From a checkpoint of a small masked image model.
Model: 5.12M parameters, 32-pixel images, activation prelu, depths [3, 6, 3], widths [96, 144, 208].
Rows from block 9 of a small masked image model, named by matrix and row number. Rows with one number belong to one channel. Each number is 128 + 32 x the weight over its row's rms, rounded and kept within 0 to 255. All counts start at 0. Numbers have three digits each.
After each channel's rows are labels from the 100 images, of 14848, where the channel reaches its highest value: "responds to" is what is common among them; "lies over" is the class under the peak. Only what is clearly more common there than usual is listed. The data: made-up waving flags.
# convs0: first 3x3 conv, stride 2 (model.blocks.9.convs.0.weight, 208x144x3x3, each kernel summed), inputs 0-143
# convs1: second 3x3 conv (model.blocks.9.convs.1.weight, 208x208x3x3, transposed, each kernel summed), outputs 0-103

convs0.163:122164101178137129110064216129136173145148084179112121209107145134120159122174191078103144118141127164099109157145102121102121136067143141136139144063092098071130117160117111094167137147101157096103141062162179141132237093153064131134176101123109086158128139128160093163103156098145138125104041132118099145143115147160106084105188112142124155072124152190142099130145171123123130134195149132091111117132128140126151149112147149123115
convs1.163:141127091132122125198142111139146149111113147168135085130143104120146127093136204134095116125127118012172136153055061133135115094121119126074145143118111093171168129204125121139111091125106107168134140158109130058096133166141157124146119215077127124135141116096172094128127142116166170185127107148020111158120148
responds to: yellow; saltire
lies over: flag

convs0.61:147134092141142127111048129105122127117084103163118175172147138158080157123138085049120095102116136118087213091102192080125134143102169103148138106185129151140154162135161150115097134132166101212151120137118092120126144160195099172180171177111112202118063126073115133154147123172103142140059111145070153123110176111072143127109142178129102163166088134148145139106124085119088094141195092124147136135084095145109150131132137125111134
convs1.61:140171139098076135207121163100167103077098132115144124146123127119120110126127116133114121132128148098098093141133174077169092171107134187148092153120085116090126071125144128140170131169146124160096147112111154144127112140073148220160112078122113128148121095118135171108118167148110138189156064142186188155118111
responds to: offset cross
lies over: flag

convs0.43:090138175210141150095151140136108121133156104136102150116109057165081113121126112124138107068098167086151178109146107122089129084139124152121143155115120064144130092199093147125149145064081138080143133145104071116103188135120127114133101153129163126124192087072168136131158043143128124128157085102116146156169167134142142078165094100114119065148121109134105112203123100101076133083119133152153117158145085145094151187185101151191097
convs1.43:065138116130150177134090142116142121139075113160123146115098139118136107132132140139135107108101118136118133132162098135141117180113120152122186166161142134129142216107125117142105149068134133117129169176062161092163198121065125133115109093155092116129112133107132095139141128125102104115149187135122104146127141
responds to: yellow
lies over: flag

convs0.74:139184175143141111114133103077151096119121200142194102087160108146128126127140101191129111103146096103205178154134161131135113136145086097128066000087185123132140123106088110098146135147112101032107141172166116097108214111131089133158074137166119114070111152151128126182149166135120168117126110114130108094135108106132173107148121166122141114136192112144143128102112146066131083143141112124174150133116149150096101146128132137142078
convs1.74:110133133138116101151148109148147164169099120153209088129146157144145124113164152163118120089211130075173120136118130182171175140131101032142092146148125164218154113120125143213134089100171188105118126160137110132116089168125112084119053118141117126118141128134111109156213137139134147092198129140118120116190160
responds to: yellow
lies over: flag

convs0.160:055113118167200166126111164115095109134147059094109115145158119085094142140144132120148113136112122090141205177143119166124034217116183118108148129121084202125131133080174083119149087107102110087117127058130129190194133108205150144141127117116139140145129138170129171168149117111106114158112183112141136147117093070148121109086181156118094115078188119117102097144100130134141138126082126081137093093138095154115097136135106122149121
convs1.160:153165158145029109096121084139141106100169100118163176122117077081135124152142094183130137108102137100172156170129159182128142151073170115140124153182136148116120149077135141160138115125134090095130134110113144164132132150146165180091093145094157155123168101123138108064151109129100142120035171130120138127150201
responds to: white
lies over: flag

convs0.29:160098119164063160149136110181078083080148138158157136148106141115144138121127116095149167134140105187097103120161155076131100074159143121103198081131112115099118107136113167109140142165106145117130112138150137168139117172166053128067097191127162104152124105137105052124126133136135079146244136119153096119140065115077150141125097160180115101139092180130100143047182094101136072133124109135136132099091159126071127118143113147113184
convs1.29:127056115156165137097199125123119080094136144146067117113141180118157125173099110094113105085146130106124087116125153165079152057157040141087125101162114168137169099148113147152121172082134150140160100125133055110161112142122140106121097143104092086169124138185188121168159144157120123125130107138041092063193170
responds to: offset cross
lies over: flag

convs0.201:156154096042095121153092185138062110113099107134165067127116164165130163137134164096172129146139110107126121122111109076107140143119064139118174169129124128098154091108116130125176108159130161147116164124151238123098163146129100113174103169173155080156169098131140110118111121148133153117140119150158185059109148090105123114083081119154179101132117222162099101138206091107112117095178166162119141090140090089142110133127104101171162
convs1.201:079074106096126194144133172105129039198116154134145103172133188110108163123131108103070138144101111127156169147057144135116122131107155143082144145126169109122097146189087120120166099144126089097125130175064142114145084080109126149108114069101143162155164149129160138171140133137098107158099129092089115095149058
responds to: yellow; many stripes; saltire
lies over: flag

convs0.75:106122105141121119144141114138113079170166161107147106095201147117203120113120096140158209083150128149111116130105107082155101118091114126139152119148149082128134173108176129127112101142117144155078157212124077136119113164128092114063106145168112114114136056114097154154091136136085120140140104219178099110178106104102158118106141159069109100137138165102167109089143102207113145119143162130058073090077176176133071128123150101137111
convs1.75:131107143092174160136135131113132136156081092097108154127126109155105144163118131128109111168090086140152128161159112106177138117117085160148121069085146162155113123132116195134212155148143112149128119170158157147074128095143146072147053166156133120122153154045145152076151197134131094104141103154146175102129049
responds to: blue
lies over: flag

convs0.168:164135158127169122092129142147085127118093147111112157224128098113109119121133140111190165149113136182059088091113141146116143103130169090157125108163035158151125108156126181083123137079181139127091121087116102099150129224089105119070138159119170102181120138158164152128139107124100151137116151127116108088070155134075143080103109168094114085165140097113166104148087113056107142107101130202087117124119107122170139101145114147114200
convs1.168:128096014156101188138100207131143135120113111113142181105134197192116126137168083136098108159125131146146131142168091162125190111121116082117129120108102137195129144102119168114113080169133136118158123119121118070148099116114119119127099083116149133166203107148153103125170094038136127117196138128206105134136108
responds to: yellow; saltire
lies over: flag

convs0.23:142149177114138105136214171138108135070119162108121082075113108153091130144135034103122102109170175135060188086135139159122147103112078155137121151139089148125169157132130217114103123128131119135120133094140213155108174101174123108151098072130079110082081141185131104126073095165158127158166094068094154127127109163145126103128085126071137130114140171149106105114168129160169043119144098131115114116128110170157131129127099093106133
convs1.23:132128075129109142131148122102154094190158124161098097125138138096149158122109124142128134128061071129151112104157080173166136133141171155202154123115184213158105143165163126139124115167157152196159125084130155112098121137164071132131118152130101154103130136157141195073127132105136113160095170120106154176135102
responds to: blue; red; border
lies over: flag

convs0.186:059146158127146110164192164141159135188175137103132128133120123140131117133105148164113078153133156144103175082147137135149141140161122166107152152069121121112111000107144178128059104136087139116110117115124137110144104111077113181133113064080093142159164144123139080140155177079097127135137145120106192128142144137127191147142172095124082100117063090145149116097194161131136142132074147187159136079189109119144101143115105136165106
convs1.186:070118123133174225092092145137029095145143164161109138101093125133112170114050163078145115154153195116105139122134091138109131086113101167124113087127133111113147150162126068047139139160061182145154133155152130094118133146211123098114130164150100129118131135138074196197118134120202127074122095115087118047124116
responds to: black
lies over: flag

convs0.17:154176131136134179117163173099111123138134134130153165069204112110107114118103121115172128162122049186136126176113122127089130105071144101092137140133170099124143145098141093142112144099060093146203132154137106128140200148108056141138047117145099100151163132085140130129107107147110116170096124089135093168096111126148050082113159157107177130123082152170128124125163218141136093136142098136144135101117138179110113220146090121138089
convs1.17:078094083158117045125157144127149202108106106101100148149101116160145082140091136203211142152133120137059112146138156105127134110116101152144175068152126125089126150124110083181092157112151158065153097129134115087218101131141136102129091065114137152090135117117099161114134136100130124180153141141111094107115117
responds to: white; saltire
lies over: flag

convs0.129:179158062072123136126127175133107146129114095117153116114056091132122215154149123169136109116128101086083091119124109094095103100124123090089096153119104159122122112052155144167173096227152140133145156093120136137201151142144119106100114132148130128125090106137078043112138137145090198150151151124170147088122133115099185160033125135145117103089103118083187148119138131146180141073092124190111152129129120119115141108127145077149120
convs1.129:167147117136125197131133116129102131141137123172091150112127145130123099064064137131144148124137122157127125162095154150139111139129106162146165126179096156126160111118103126088181118093085113124159118033129122115124108117159122163115153125092103094196244131147206058136148124066107123106088156121144137063137198
responds to: black; saltire; many stripes
lies over: flag

convs0.185:132090131162154125123134157136148097150131075107125175144109218098097099094109143128144116185088142068087141141192146179150086126187169114177118100169109160115065120075069136123130133123119197098126091141115161127165138117099092128127095167085137113126093096177088135101090130152075108144146131180089128126134174106177235111123113119148121106113136148093105179168166115157095102134103128105132110120143141129096203116133134197125187
convs1.185:146136146172147135102108124165104155124152110135144107145172125187124128102138095041165102124099135149149130086096061143145116128106173092095103114097150177137106121153150108094114174132145146047157229138125131160102125128139128165152157151096066030132114068200141172168077073126143109146130103087147124096155141
responds to: offset cross; black
lies over: flag

convs0.2:141149137124102145125139107095099190118155129142183082089176174000161126157168120095141103108112167149101121110113127156137134152154166112146123192151083095122154153146130127154104147107141152197143146053131185118122121123140176120128116137099094143156149149062135133061106101149114152142160120140110147099124165124125135105131157091102113140132065110139092110125126146090128121072089123085145119128112119144124103128137108115107130
convs1.2:101160117163124155141114096098109111138118144119104172141114087131157118134145121191149088134133121138167139110136129076169077023104150244106110122136152103118106135086121124175146134165131145108138150136134123148034121123120127063161192133127163114119160137142092192121175130138098107128039135117111113098210116
responds to: white
lies over: flag

convs0.71:110189142111179072138082112146110120153090092120120078118189136079143085122140117127156128124093091145111133118141099080115118121133099150101163147123084091110124149113085213099118129169125154149118141137173155120087160119151166135129140141123110148130151075103172053187121143147133141147175163115158135096131057126101202131148144165070120137085158209134106152117209094146112077113161104154060094159094138120083146123168073153163177
convs1.71:119151133095151134120144124135129069128138129169149070146148176157165121123117181128142120134162159071108092154114116154147169112127108126171198104179130138157122089158133140117179141182163196151130128156188110116112150210163119125149049155146117117145168105155089126169069143075115124101120123185074122124135096
responds to: orange; saltire
lies over: flag

convs0.194:112095142075100165199135109142158056142114126136138135077130165036137124121119161122121102176087142139102176137117124122087098130116176134110140131060191089103131108148056149124127152120106176150124140102152118125074140146037125115168065124136152108073134128139128135128094146157102132131131124122139100155113099147080221156118103164137135140139115114088108140138204164115084155080188096170126155124170152067108143090130078140131188
convs1.194:092109119109116164124128116105073114122113138100092068076147133115149117039162153059128124080171126060086097127129116077106143161142123128115180095061064144076169109159135136139149156156140160113172120069134132095153131092031116079108164117150137104116086097141162153202084118158150141165083117140126104149074125
responds to: white
lies over: flag

convs0.147:133144085195106100166117176164138139157147113086117174255134132169122137141139138146153114131098113175091120114139164074107196164182167103133135118096105122148131122133093098119057136116146151171133138075119151165108133118107211125117137138105097074203139136182138123139139115143078104149098121099153143085137113127108217077122107175183112120109127110190127103140068127122093122138136118103100149127147147152161142160161101154163134
convs1.147:127168130187084132115062122143050112129122153091182160119116178118161108102171087051137100093160148107129120133081157191035126188085168099083188112051131136080102106170122124159121035090138111122148139130122080142149124127097127118130145148139118136123134118114118104174091131102184195145138157076087188068115082
responds to: yellow; diagonal band
lies over: flag

convs0.103:110097095149117165150136157115117095174144115105131101133155039105129148107129165108130139127116104108095129142101106119187134155113100117075144120147149139109119138126146190144117141122078117129149155085169135113129195193128143111193147201164123004067116106145115179113053143105096132144048105124163165119162112166176139094068088141115125137091092098127117137058150087075117124114113148127118123078150119165156095174181136121116125
convs1.103:113141099139116167159162150070104151133114108061114140125096098081083064098165226143134149160076160134130179146140139100131180119130126090120176121108121182142097121137086111131049082152105112125174118122070105101115149124171122133095114085141104189080103131096108176147196103149157127158234093115135101189096150
responds to: yellow; saltire; diagonal band
lies over: flag

convs0.150:101073076203099195125151171116118092154219129141162138151091070083091154107157154202136106109100116150152167164143110133126160174073088105137113106114180088140172124138097134128129114126108146086148137132165097106121184104145080151129121174122074079135097139127121160096044067127111169080113145158114123157157102126167165139099097151067081150134067126124097136102120120063117116127142120116136097133164110153070125158174162132121139
convs1.150:113135063141130199115156068184125154109118160141175147092195122181119107104123061137172125143102149183134168073146150081144091157146119140114148164107147101102174150116111127125116087163220131129122105115096137081100124098052112151070123134145137093137113122154129180180132112149111130154143085099185116163102182
responds to: white; diagonal band; blue
lies over: flag